A small multi-label image tagger, trained from scratch.
Model: arch vit, norm layernorm_no_bias, activation geglu, patch size [4, 4], layers 8.
Training: 15800 steps, batches of 512.
Data: trained on single toy objects rendered from many sides on busy backdrops, 203450 training examples, 39.8 epochs.
Rows from block 2 of a small multi-label image tagger, named by matrix and row number. Rows with one number belong to one neuron. Each number is 128 + 24 x the weight over its row's rms, rounded and kept within 0 to 255. All counts start at 0. Numbers have three digits each. After the name is the row's rms in percent of the matrix's.
Before each neuron's rows are labels from the 100 images, of 14848, where the neuron reaches its largest size: "patch colour" is the nearest of a few named colours to the mean colour under the peak. Only what is clearly more common there than usual is listed. The data: single toy objects rendered from many sides on busy backdrops.
# gate: MLP gate (model.blocks.2.mlp.gate.weight, 512x128), inputs 0-127
# fc1: MLP up (model.blocks.2.mlp.fc1.weight, 512x128), inputs 0-127
# fc2: MLP down (model.blocks.2.mlp.fc2.weight, 128x512, transposed), outputs 0-127

patch colour: pink
gate.147 079:171100093126096110142147147133100143138132094120143125118153127142101176091158146155138122120119177130123153122114130131181115114106126137126114117145129133081146126088120098122125155149150104131139112109118134140104125146165157126163145106112106186104145155128124181133088136100131086131128154163189145121100164073094123117144160107117167114112129097163115150115143100079127126103145
fc1.147 102:170154118100059089135079129143125103161141140158097163102095149131125143098108129122113145083117135159158191152145114137107152133162143124159162137167138167146143148088143130138133116125153121092136145150137130157134152106097084096105103136120103130103111141129115132087084114098169120111116112126130125120165118110107128150125113147166106160116131143167112132141165129165111140096119
fc2.147 101:076096105125166122146165139120136174122124130114175146148150147113130146184069134101143145162128080117092069085116124117092123114129138129089131111120125116138153121177102113173119126144138132144110136090110130120105125148139150153163133087141159142116118127143139123133153083155095135140137144143129133140108193166106140085143149101123121131116099132109137104130132167115153122129088

patch colour: cyan
gate.318 112:141133088118134101115114144111101094127128123130143179135100183150158107093183130119072184058161130123117130132115125167162122174104143152128115135128125134149104110142107138111149138111130077122132119118114131151143150125102121134124154148087133148127108168119162131167107152164116120135106126137124051104111121097128180170127102133150115151116125118133103133134122158114130110127112
fc1.318 103:122124094095166119114142122129146114099138147147136191104119123117101132094140117126138129134132131139107091156136103152142123142155090125168097131113143107112130094105144090099165153114121111135134125134116173142141131144147117124149176133122134158097146135069142131111074131123111125137117156138141136115107119085122140157160110117181099158109148147152081095160056116126133161156182
fc2.318 103:149101101123113115157153100158143139165121167146115165148085136106156148161147092101092151105169123117136133157139117143154106144132110164167094099088143132150108087145105101117116135141099105155124100169120140145151083105098134095169125151123120173142121151117128166121108112146107129112106130100142130101122136152099121082114126189163155110165104103140124138116103142152116141089117

patch colour: green
gate.252 105:148126122130111139114150127146101114148128130084133127098109102088128117140163144120118115188140145163118189156127145109128075072128105113132121129150132088116151145119159159070109110085131095132130147135137125111137142149147158108151122121120115145140126117148103120078115154151112124141130168141199122155141151082074144100146111114101165125116126150157089132157130103130106091132138
fc1.252 096:125144102164141119099140133172150107145117097088168109163107135152164097149118135104145123146146130114111122144134120157106154138139112147199105125136104098132130135120150133149113112151164105129116120097135142118117141111137084127082141116114125131153174097069083090030116138148112142103119156110134129131139128139115130152163130140150165135091119134153167126131131116127090162141141
fc2.252 095:119082151096102081118134143136168115139148107097113138146164133104139095109140132115134189142119074144119122144147150111100137127134150167117125148111154133119157135087103113090187129152082118163090065147112145137141127118150167145164118151110124095130143124126119116157132124156102138133146098114112112118106113115176103149135172132136156144097145122164148128135108113112131116091074

patch colour: grey
gate.274 101:158127117100153151129130132151123138163144162112120130112127117107168106095137108077103144137127148126122132122126129070123128153128144147099096155111140077116145159143138167099133148159104129135111146156116159134121149091132156140121137185121115129099128149161110105122144148149102115131141123164129155075098068094147111076121153154154129155127141145130100108165059115105098116086127
fc1.274 102:150139146126053117105108104120145185107148149138135122149125093141120110067126155111139155121146128126153143126103144108159120152101122106133117137119074120131124101103091137176094109120124166151145155138139107115131096121158171112161093160116109109147100130134134105173133148107110152095108077129112152160133102154140133125124137131168164139099113116101151151161167108157084142133113
fc2.274 100:100126133140172104113135110121115137148117149104150126139144147119127132151102183126129103092070094131091126123116109073153103141142145104141114113138127162126156130150091206127130112104153137129146128162139101144141163126157110125112158089125164180100109124148134087145154125120130145119103158141178130122115146115158111109082117087116153123122095135098084096147134148125172140151141

patch colour: grey
gate.332 093:160147123124121144127135119151104126129160163056102121123139121109153170174105139115105142133120166129135132127124146100090151102158129104156136071113171139172137135141148144162118117143141128145097179136108143133091132128147156108111114121160105098123089180134101068112094152120133096146147151111112106146116141122150147167116140172093122086113111171116110092127124137123102103131132
fc1.332 101:131055109102116144148116144170147131137180147144120129138153149094149155123116123153114090134137144110083104138112101126140116132124123118161168152151118102125131075144117103175137147120107100108122159147130156136093140133155150132116112127132130117144148116111115127189186154072112121149104105109115170118121114152110115119120133174140144135163138159144148145092083178106145098110107
fc2.332 099:136156122125146112156147115114116107128099107145160114131153087122147109125125101134139130105159095125162163139105103146150157094123076135093138116156161151122152107168153170132091118146135125175120110178121115092169089122120100116139106129103162099124114131144135119115119153129169135170133136152165152108134114118111129099127135105078119105172106065118111156120181083150114140116132

patch colour: black
gate.280 108:121130113111142119120126161096135123098158116119105128126138187134178128096152156157126138103135120130093127145078161153145146124117157110141110117136138138150128134105127138095124147088144108148109156130067115152150164128149157116174119121097132119109135151135159098184178159144154121106143140130113095122119105113125138161120129085099134145057135124153106127083087150126140101167091
fc1.280 108:141133054070138071121110120116158116105113119148159181128140144133148095110123117139123136111120131142104134127134128117105129136135135138140116115093157069138124101119119192104093147134136126142121136141111157138146149122168119129130177159112133176114109134131146105140095170114144113134113153176106101123123139125089150149106153102133110164094119146107095115108110164145158100187118
fc2.280 104:138124133137092138138151123158106133145134161137106150167044111139118143145158090082112165142165121132161139116140103155137089136143143133109105113135108120090116137123141076153103114144106131135104097152113149141147098124116138131162061144147128142120098159156119162092138121139103150138125116131144166105160129115075139087129120162113140121153118124119127121148152113115128168055137

patch colour: black
gate.108 101:121121123144083160122110148158143107168136156097105145118090158087167160164133148100128121115116136145104130070152105119078148107096140136134109137131092104094155142124169175128092090088158121136167134119163132124134122136142131134148125104129091160131124137147145124122138106139117125163138152126114120130119146127108079163122091083119143154144116183154104098092109075140143095129122
fc1.108 096:128124097109066109129093135151147162128119138109165117106111155123166043143143150085143159101140123155132140143113142118120123106109099173114140167118096160113161166121163129134098122114133162101129124103126102107135096161128117133123106128131120116159161111091098167113117117107165101131138142171112108093163145113106106120138125110150136162136128104127109123071099124145153144171149
fc2.108 096:122134149149140142105075165107145134146106145129156167114113163127143111167129165177158130107092083103124129154124107097129112162098132150070149130095106144126165134103137153166162161119156129112134118101133093143127111114147125110156141100136174173120095126148130179113131087121133108123120130149125121115107182123085099112119096109164095105156124118132099146112102145128155142150106

patch colour: pink
gate.114 095:150154133118095100062074094134140106116113096117128103145151140098122100110147116123159089110121148148154168166170140130124138157153154130135136148150129170149160156101130106130099152153105139156104145114155107075081124093097108141136140127109122128100155163133101098134090097167102165114133136104149138145146119113131115106146095111140167102156139120074115137121112141141150106116100
fc1.114 109:129124121094107120117089109121147132137136166156128128121156166112114122132101168121129135137114127135144131116145120140129104126164161137105165116102163135162141102159099103130150099104155143191056113086084097112121106143108173136126136150152148083096124111137099142093151152123136143138177186165138108107159062123112118165116101112157138116130119107126117108129108158139126125136123
fc2.114 105:129106133101117140094108108172133161145143106126126126123087117106131118123124122180149153096118110099151129117140129119141145098172133108138109124131149151097150117125135061091126149124161104121095155150131153111096156131136141189121119104122132112127183107081109169100124155145147134094138119114096118142108103116121143112137141141147189132128157152126145138131114200133103081074132

patch colour: pink
gate.433 106:129111122117111125127143156134148167151110122142131088114114123140165161107119153135094108082133156113125160094141119157093110133117135114155111093146144124166123130154138136134094118120117152171134086115139141133091108165177117144107170166119139148144118181144120133089142139152131109092151146101108098146064165137103101119163159122117115133115109135079142126112166140091086099097090
fc1.433 102:111122135140118144104160121125133139082113131132205159139158112127096082108068187121153117149117125123139099119114133110124147167111125139108110089116116076175134061120139139126150128109141150143106135115075119107176147158140141160134147124153150158120077124132127125123114124122176129150122138144122097080118122140151145093114134120128147088149121108159121098165135125112111120148129
fc2.433 100:144139137113139143129153143121121139135119150151072100160119095126144172144153177123121096137093165138134127134148096140084159095138164103163116145128141125114125142113100166116133129094132133140135124143144146139082127108126128162180136094082115116143119160149131129099106133077075138090160140098077097130094153118102105120139135141124128154149147195119140108132170098134122111119093

patch colour: pink
gate.197 098:129136146140155122121162102125113141135169125129119120169121130122179124139100187088108137115125149109132144128159124114108158159132165095147099131092134139153083117110101112167136111112096091115138119124106167088101149159145107153133127141136122102111108152146100080132164139151100134151116135118125148143110177132142156150076101129099142109141154162118151082144166154081092155094111
fc1.197 084:122147146164130158143104122151149089106110149087107126089104082128113109119111132126109139083120123140108104122141144130138166123123104133101113139155159167145106106112123099121124140121119157115106112119122120148249133150165116123146124110120116138117099129148123126135093154098192151120060127069140104129163128129144103134131129112136126162121130099139160143117145125145131133099116
fc2.197 095:164156127124106115156152146087108118134137098125152081148120099096145144118100195106140174133161159088143139170122108119119164129189183159112123149093143114134120115127122096131124131131055099112111114117126113098119113166170128096148127142135134116118122148118119096146125124125130132130115124156120170118161126114138148125147096143101139141094105113162159108106134130093100102167098

patch colour: pink
gate.2 101:128144119094174138110128132127128087157155120141139112128118124160102183073150058160145071130121166123150134125144128136118155136105153123114061111148105092153102128142137113109149131146131127144147129111115127079095139094113129111112185113127112176135127162147130122130093096167110114126149141091137127154091134094125138122144116168111117124148128147108126135136119109121141075170151
fc1.2 100:129091134153118144107163147161111135122105166096100129117141126080130133153137113104094150138095133144106155138128145113153098091156104104121161119182096123114179099122161118143091119083106121112118113113159136130130133170140156144125073113124117117127147115132113161137160150106105077132131143179132181181153115134105118146093131140176143092157134161140111133125085135115131107133142
fc2.2 100:139153143141123167122112147123129124134121143111153103123091105156131126139132121181074144083158121127164114130124129133131151115145087105162131160217162182115142149100105137123152106123103107123124138119076142156154089083136143148133101115167108082148159126121124124112144142129162107085154129128144111133142129132110134112127149099135110110117129106112134096074163147139114104083108

patch colour: pink
gate.51 089:154147112136139105121120135147122109101112083154106141116077140170101156133168135131160072152104163121139145136129125152148117102085111117139121117109148129124138111113130114133101133114133109143159154113136140187084140174140080172124167091138146154156150126159134121130132108118112097139161190119119075112087135113098127159184149095107134137092106129136109153130116109141134110147143
fc1.51 111:125139112145104104156086117130068133121103140089159201099102101130130118125120140086144189142133115162136159114125161120158158122091101115120134164120113120122138105117148103152134146108158129135146105147099111140199122119142147099075112156145109126108105121136146149144121125102161115132134131139113079129155151067135109099119125165112128107118147134149086122142098090143138128140145
fc2.51 108:120116124152144169130119133144140146077125101112089105174115120111132158121121126146123116103132185082102116124154123133091134136165150130140092141140128084134109163159123124133127099108123101131089157118132154123054096150163163180182141128105150114117127152178124144115141106156092145136124132110129147101092183161110126127140083117140128149118147136119153114127122148122089138097104

patch colour: green
gate.7 099:098116095138096128129132157138126120149122110129184164137129104131150149121113139142151134158108144119131109145114134067112161120144114142139099139092182077111091154090144114147160152147108095096103106128108132091104118070132149119119137107161125135122147181148123089102153125140119110132161154132148147138201158099142129138089120140091118109121147141098126095150129079111134152130143
fc1.7 099:119123114156111126084132152114110110160142142206142117139142104138127158116174138107140148176129110130107127187118102112117122103119157133114131157130135139059149164145075131143155109113081113146145144150151157122152130106132123099115137127135110118119133138158097103088152121166139103125156130137119189101135135092132139119114108075124093135133104107139125073124134167105098120144123
fc2.7 098:149129133105134155107148140123132122122082120116089145137095105108154118118143124114139095095117119139131118062127145110126158135132088152170111119114091120130150114179152131130133147112155120158140118114125153150116102112106154118103157111113147165119099124124144127151129109088145151135151113104101134109072092186133123116146174177128155160073159166093148135103126163179149114160136

patch colour: black
gate.166 089:139125103102153091102097132147140126160103145112131128117137111187147114117156134089165148100134153135138161145098133094124135150131092149090128197127138138146133119110122169073128126146125130122097120133116130143122121125136125108113095123126091102126147136137139154100141141140199104100170133170112126137131107106107105167114127085137140106070074111153155103134136137110117160124073
fc1.166 095:124114152144118133124150153118151105078109122099151088158171156114155149102109151104118132111120110102098116168157119089138139155101144163158091163118101120110121126158127105135136126128129162113096119116157136096149116082093180163201176099145102115151138116099127123137128103117106156137108077116127145143125140135143113111124171090134155147115117133118134079119172140117126138150101
fc2.166 094:103147141084134091123064131144101135098123165119150121093118133135151103160104126142179119119174097164126112103129129092136153173105139169132133118122119130106164110155118148162142108097132123149103110138148142105160101124115083089104103120107122154110109099112104133109154133143149203160148114148163122151130093126127137173150149115127142147085150128148136151135120133155124140092096

patch colour: purple
gate.341 093:147156150130147127129132139102094150112095102149146120184114133135109171117163154139124115158114133091139129147136122134128157166145118106106119106127149109083139127139109122140156127145094101155143149113119143131045099111136174147152133137130147140099112162121120123134185115175101146101182122122149130121082100144137143059112120121103113119123128090144140124074106139108126162100111
fc1.341 097:120112192142109105158097191105142105135122109118108102119139162092141138151100146145108131132125121128112115117146111154123161103134137170122138123116187156110138108139139125083131102097136157121123107138111103067190153155125159095135158114129114156130144118122120141135122180135144174135120124121123146082156157110059087119104104158143105143122125086132117102140110133126121139116110
fc2.341 097:122140120147114141083191120115121099133119108118118114173133132113171144113142150180161125114146113079158112141138127137106128113142131117123132113144163108130113168064135131157174141141133122112077139120126146137102110071133114087143142105120156169149146168142105100105149140121094124151145145117139139128093118188135167090137130126097112093133120158113168083128114123152124105157113

patch colour: brown; black
gate.278 099:128155104135089143131104132102096138168146112126133097102123142097151107149124096109134067135170157148143144104123105093110089123140124135131184157145097116128141123110144131147141124122130120135123139108149125152118123096170109098122152095130128137169131134138162086160152112139118131154121132149079093115104117131118142084172153114139148128108099133162060156087163085148139087151157
fc1.278 105:121114136126160097108168145148175111159133116141106185142115123131154157091145108152111127087106118100124128166111117148105160149139175127184108121159095069101127121114142131110119108121152102162127124114110126122082142147114124136094148148153147157102129114135082136110137140112127139143147142121094135102088129122137092128170118202116115159104144142161154108159136136118111099171115
fc2.278 103:087120109157113138191138122158129116102082135116174157156121090139101123120129129128115108148112093122136162141105155137098120127129122176112140127155095150123163113137172091110117141135154103115138133148118141158124097091125110086130123127124115112160112170148116115141118095106138101156097087112116142102165168138178133146157125121103152130138132144119137165112119078128176100129195

patch colour: black
gate.189 097:145126132106137126121140130146143102115090105156136119088106102142115144138114129103157141105113158131143122109110096137186142143136079122101126110155146117129078085122139074096131114096099126114139107132154154127135101160204161103125148123150152145179123120151151125123123127114162141113098143109172158134144117140140128134122137095166159098148138090080126176126145148122073113124088
fc1.189 104:128119115102135160132149112122140128128158144145100152134155096141123124147102122131154140155137126113114129061048164080162125093124122107105153103139185155139110130112137110184096105133102168149085163134158110142123158127170095135132135143118135137110077145142161115135107108149112138109098140115118132136118103149141126132150162117116122164109127148093112176120148120113128132066120
fc2.189 103:163133126101135094126134156097183099137110165125134103133156149133131133157125119114123151080104129133147125142133131153134157154138078149137108175122065110125127106143118138106149124101158140105144135123106133112103075083152128134105134109148172170078133116136126130117136133110144080166099104144126170150131074128127086135146160152121137147173085155133098092122151146100137146124112

patch colour: pink
gate.271 105:188149107099119118135104167130139145150154102120094114090097154162108134151126112132141130128116158158146140092076119137081103125152070135159147100114153147121111134124069146145117164136074097141092146121136110139124093142103100108081129119137127102149141152128109110165146115136154107148160147160134152108143108145107133129141117142143119143125097126104155161071092116141109146167121
fc1.271 098:099129150109158136129134116142123097133075110111115124124147132118118114109159129141148100141158120061090119121107161120104122156147116133160140098135160101118129118118188150133108106147133140145149151106100137153127130109124108115141086160107141093116095089137139138118171117126138157116156153120161144181126116182105105119159103140143162126062132097146130072115115118159100183134117
fc2.271 099:178142112109086120116130117129137106135117133128120120143105156127115080156143080155148123108097168180164141143110089127149151135104127117102136135162074142127125115095112141078122142158094158131154108146148112119133166181113145151087146129097111144096095167111130091158160077137119156125156110134109124146115108129132135086136120123149147136171156125105133154130128068125117125145102

patch colour: brown
gate.493 103:092111125126155184136158114112078127126162094154117123102133118176142083101162097151134125144194148109145105101133114101129098133135127131133090117096125112132129123114081137093147094140136116114128143127089125164154136144143142172122173138136127116111121157142152127138122153141146136194123120096141141098128100107144138129173103100090129136104140136120146096160120083123084106085136
fc1.493 105:145142112073117141129131103120153119117160102148147157115112134088091127108126137135156099143106133139116122097183124145193139148142191128115111116107093082117044077126135120152119129119099134101147131122127147115147137083221105149136149131139150178113150105118123106136118119127130133131121176087143141127097122118132130137151144115145119131121127112132138112134130140162143113121113
fc2.493 102:129150139161081150122159135109145143115135109095128146135118178141163135165128149087124125128145132148105125100112133139131086152169133161138142137092118105113104098132150079152114103118168090106109132188137142126123124097156183093127147079089109126133089145109084146107119114138124127130127117139163170140143189130082152115165081115147128135126123116144124111095146127122120135163118

patch colour: black
gate.248 097:136149167158117156081088138103105123109141136125118118118116150135112129129138190135084101103113142122139136131154142116098115175169147096178139131113089141126114117155155098100154121109104125104135103129144092091134138110146125131091108092164101179150119126155079132146147126141145161121129146115108117158093142109136108134148122133074106119117149150161161055158129145102110110120129
fc1.248 090:099141144135180121137127138163104136146069092109133110131123135136119136121105170138107115124144128125119131071124142112176159124142098138140151123141098128165157095102151138113129096075174138091115109149109130110154101135162105103064109107144131149213100109111165151160126116124172135155113108121095121125115149158107111158166134140126118114112135128138113112137102126131147148104119
fc2.248 092:117130149121161118133118128148146116127134115162115127124152159138114119129140130113100133111111074122165122139091162158135112109202075113148099102118108121150117106190132103187142071123165129124168161135091109095156112106093149145149158098136131101142131133119117166113088149116138113159138147131145129127113176103144123126103102121109096120131109140153112121131105127171137070120144

patch colour: white
gate.148 090:145121124139128115104131112160149155163136141084112132083128110119143165112096128132105116104126175146136135111120126160108149136133096121129107137137144134159174125120111120145110150157154134138106165137118146139105077152123120084120104089120128136142134167118121165125117122148121079144148137185121138161071094132151086179135156148130172123118077101101102153116078118070120144131139
fc1.148 101:168165126061126118152128143091090105135123129133107119076128138107119115140118156123147142119136114161176188127115174152108103152143103165105140101094140095128122117093110166113143174138135152127129126109109138144162183116185141119103101135143122107093100103134147088118110131108166124125119157136155116134154132154091112106129099126132129113087118097165126129082112117151117140111132
fc2.148 101:103130104129132155122196157152121139129165120137137156171108111130087143119178123113158110153109128088054110151138096142159129101127109112126144140118098139128102127107120156149093123073138085105142160132164118165102146126154130142147131125134133133157107199133113144141137098141098102112155129127109143140058128141130142116148173112132137123144089133137152122106129143107108121120092

patch colour: grey
gate.208 091:111106139091158121102129105107096113160152077135087122136152188151124182119109151127149143106149157115117130126140126145084134128142170106166124108126126125147134146133121077116144106129123158092122153141115172155101145107126177146144125152131157132106149133152125065094117120107142144154094125148113169124107110114094163145159123133126129159082112120147099135096138130110162071126106
fc1.208 096:132123095088143154207113130159112141140129142126149128095129093099148097115136134147123121145133147161119109096106120129163127124127094149096131139134141109075142150145106167109153156153137130088169156126114147148112165161153123066145143138104137103166144111092145143137104131097130100112080089078121114127121172134118114107123141152141120114120159105174121159122139132140117185115130
fc2.208 098:133136138139112120133150144184099123147119161154151153158115104080142153130139164128138106130135102107112128135124128088147120091117134132105180138142123147114168125193109131103119110117108133175105148145144089109150142118129120124126115103128095134121088146122106127109083095146128103140181181153158126062117149114124129080122136153078127113131079150145102125091137143143096129154146

patch colour: white; pink
gate.124 090:139125120103128118099086122143142133128158102114108096113109192126100140117144108131155144123112174142120148108174103142108156127124153142145121151129129129174130125113097140112147094106100090168085129092133105118070114168120122082141154132113092156145154141147076162130090111118115103141151173161172122124125158111121157124101081127090112115123118148146131125126119153128139169154161
fc1.124 104:123147184144117139123094143119107135115133120095092121113079168100109148139116113068148122121119114118134147135164107148145163130117173109152163155092115134150141158107107128156175172111104147104146182165172137135085150123130124095113137117115135161161140160172112141156122105130105123088100072121111151132097137155100131134131068151128113149148125147143122133162129137132138118128137
fc2.124 106:108081076090096101168124104139123155139120083124147135153111144094129092147131127127113137160138145118153101108121167143078151093123135093121109084116128138143135134165135102115105124146171126172107106133115149112122096157130133155136104110161152142118140136083120181143131134149153156162189195156144144107141104132116136096102155134111138123107130085127091148141122124110119112138110

patch colour: white
gate.275 101:130138107094133080142071128167127114180108116098128123144114151132097154101140119122156142172120165137118160099098135113155141113122153116139152190100109114125118141105129160097148081080128150112113129185153125138074150132117097109112171144099133128174174175160119129108126121124127136095138134146132130114131142103105135133127087133118128126147079119127092118157107126153138126147099
fc1.275 106:116126141131113124138108137092161127154142130162087131111143134180149126070130162110102160122108117108153143121098109104119126123134142125154117158108151110124114114153088167104162114141109153142126101111125115110112140134129131131116167137135114096107076088126074171116121112113110132145141166129124134084163088140139126165146108113112109211090114151167150113162133140134104170152154
fc2.275 106:129097153117105146149137085150070139147106104087120089132107135070127105148163144147137117186173140109109122106141115151111115115111177130109135118125183123095130135142131108105083147115165137142122167143131158140136118122126099132106122085108140146145133116134108183125155157138137170176139157120110117128127126144104116104112143158142181109137113114137093117156119080116124130079125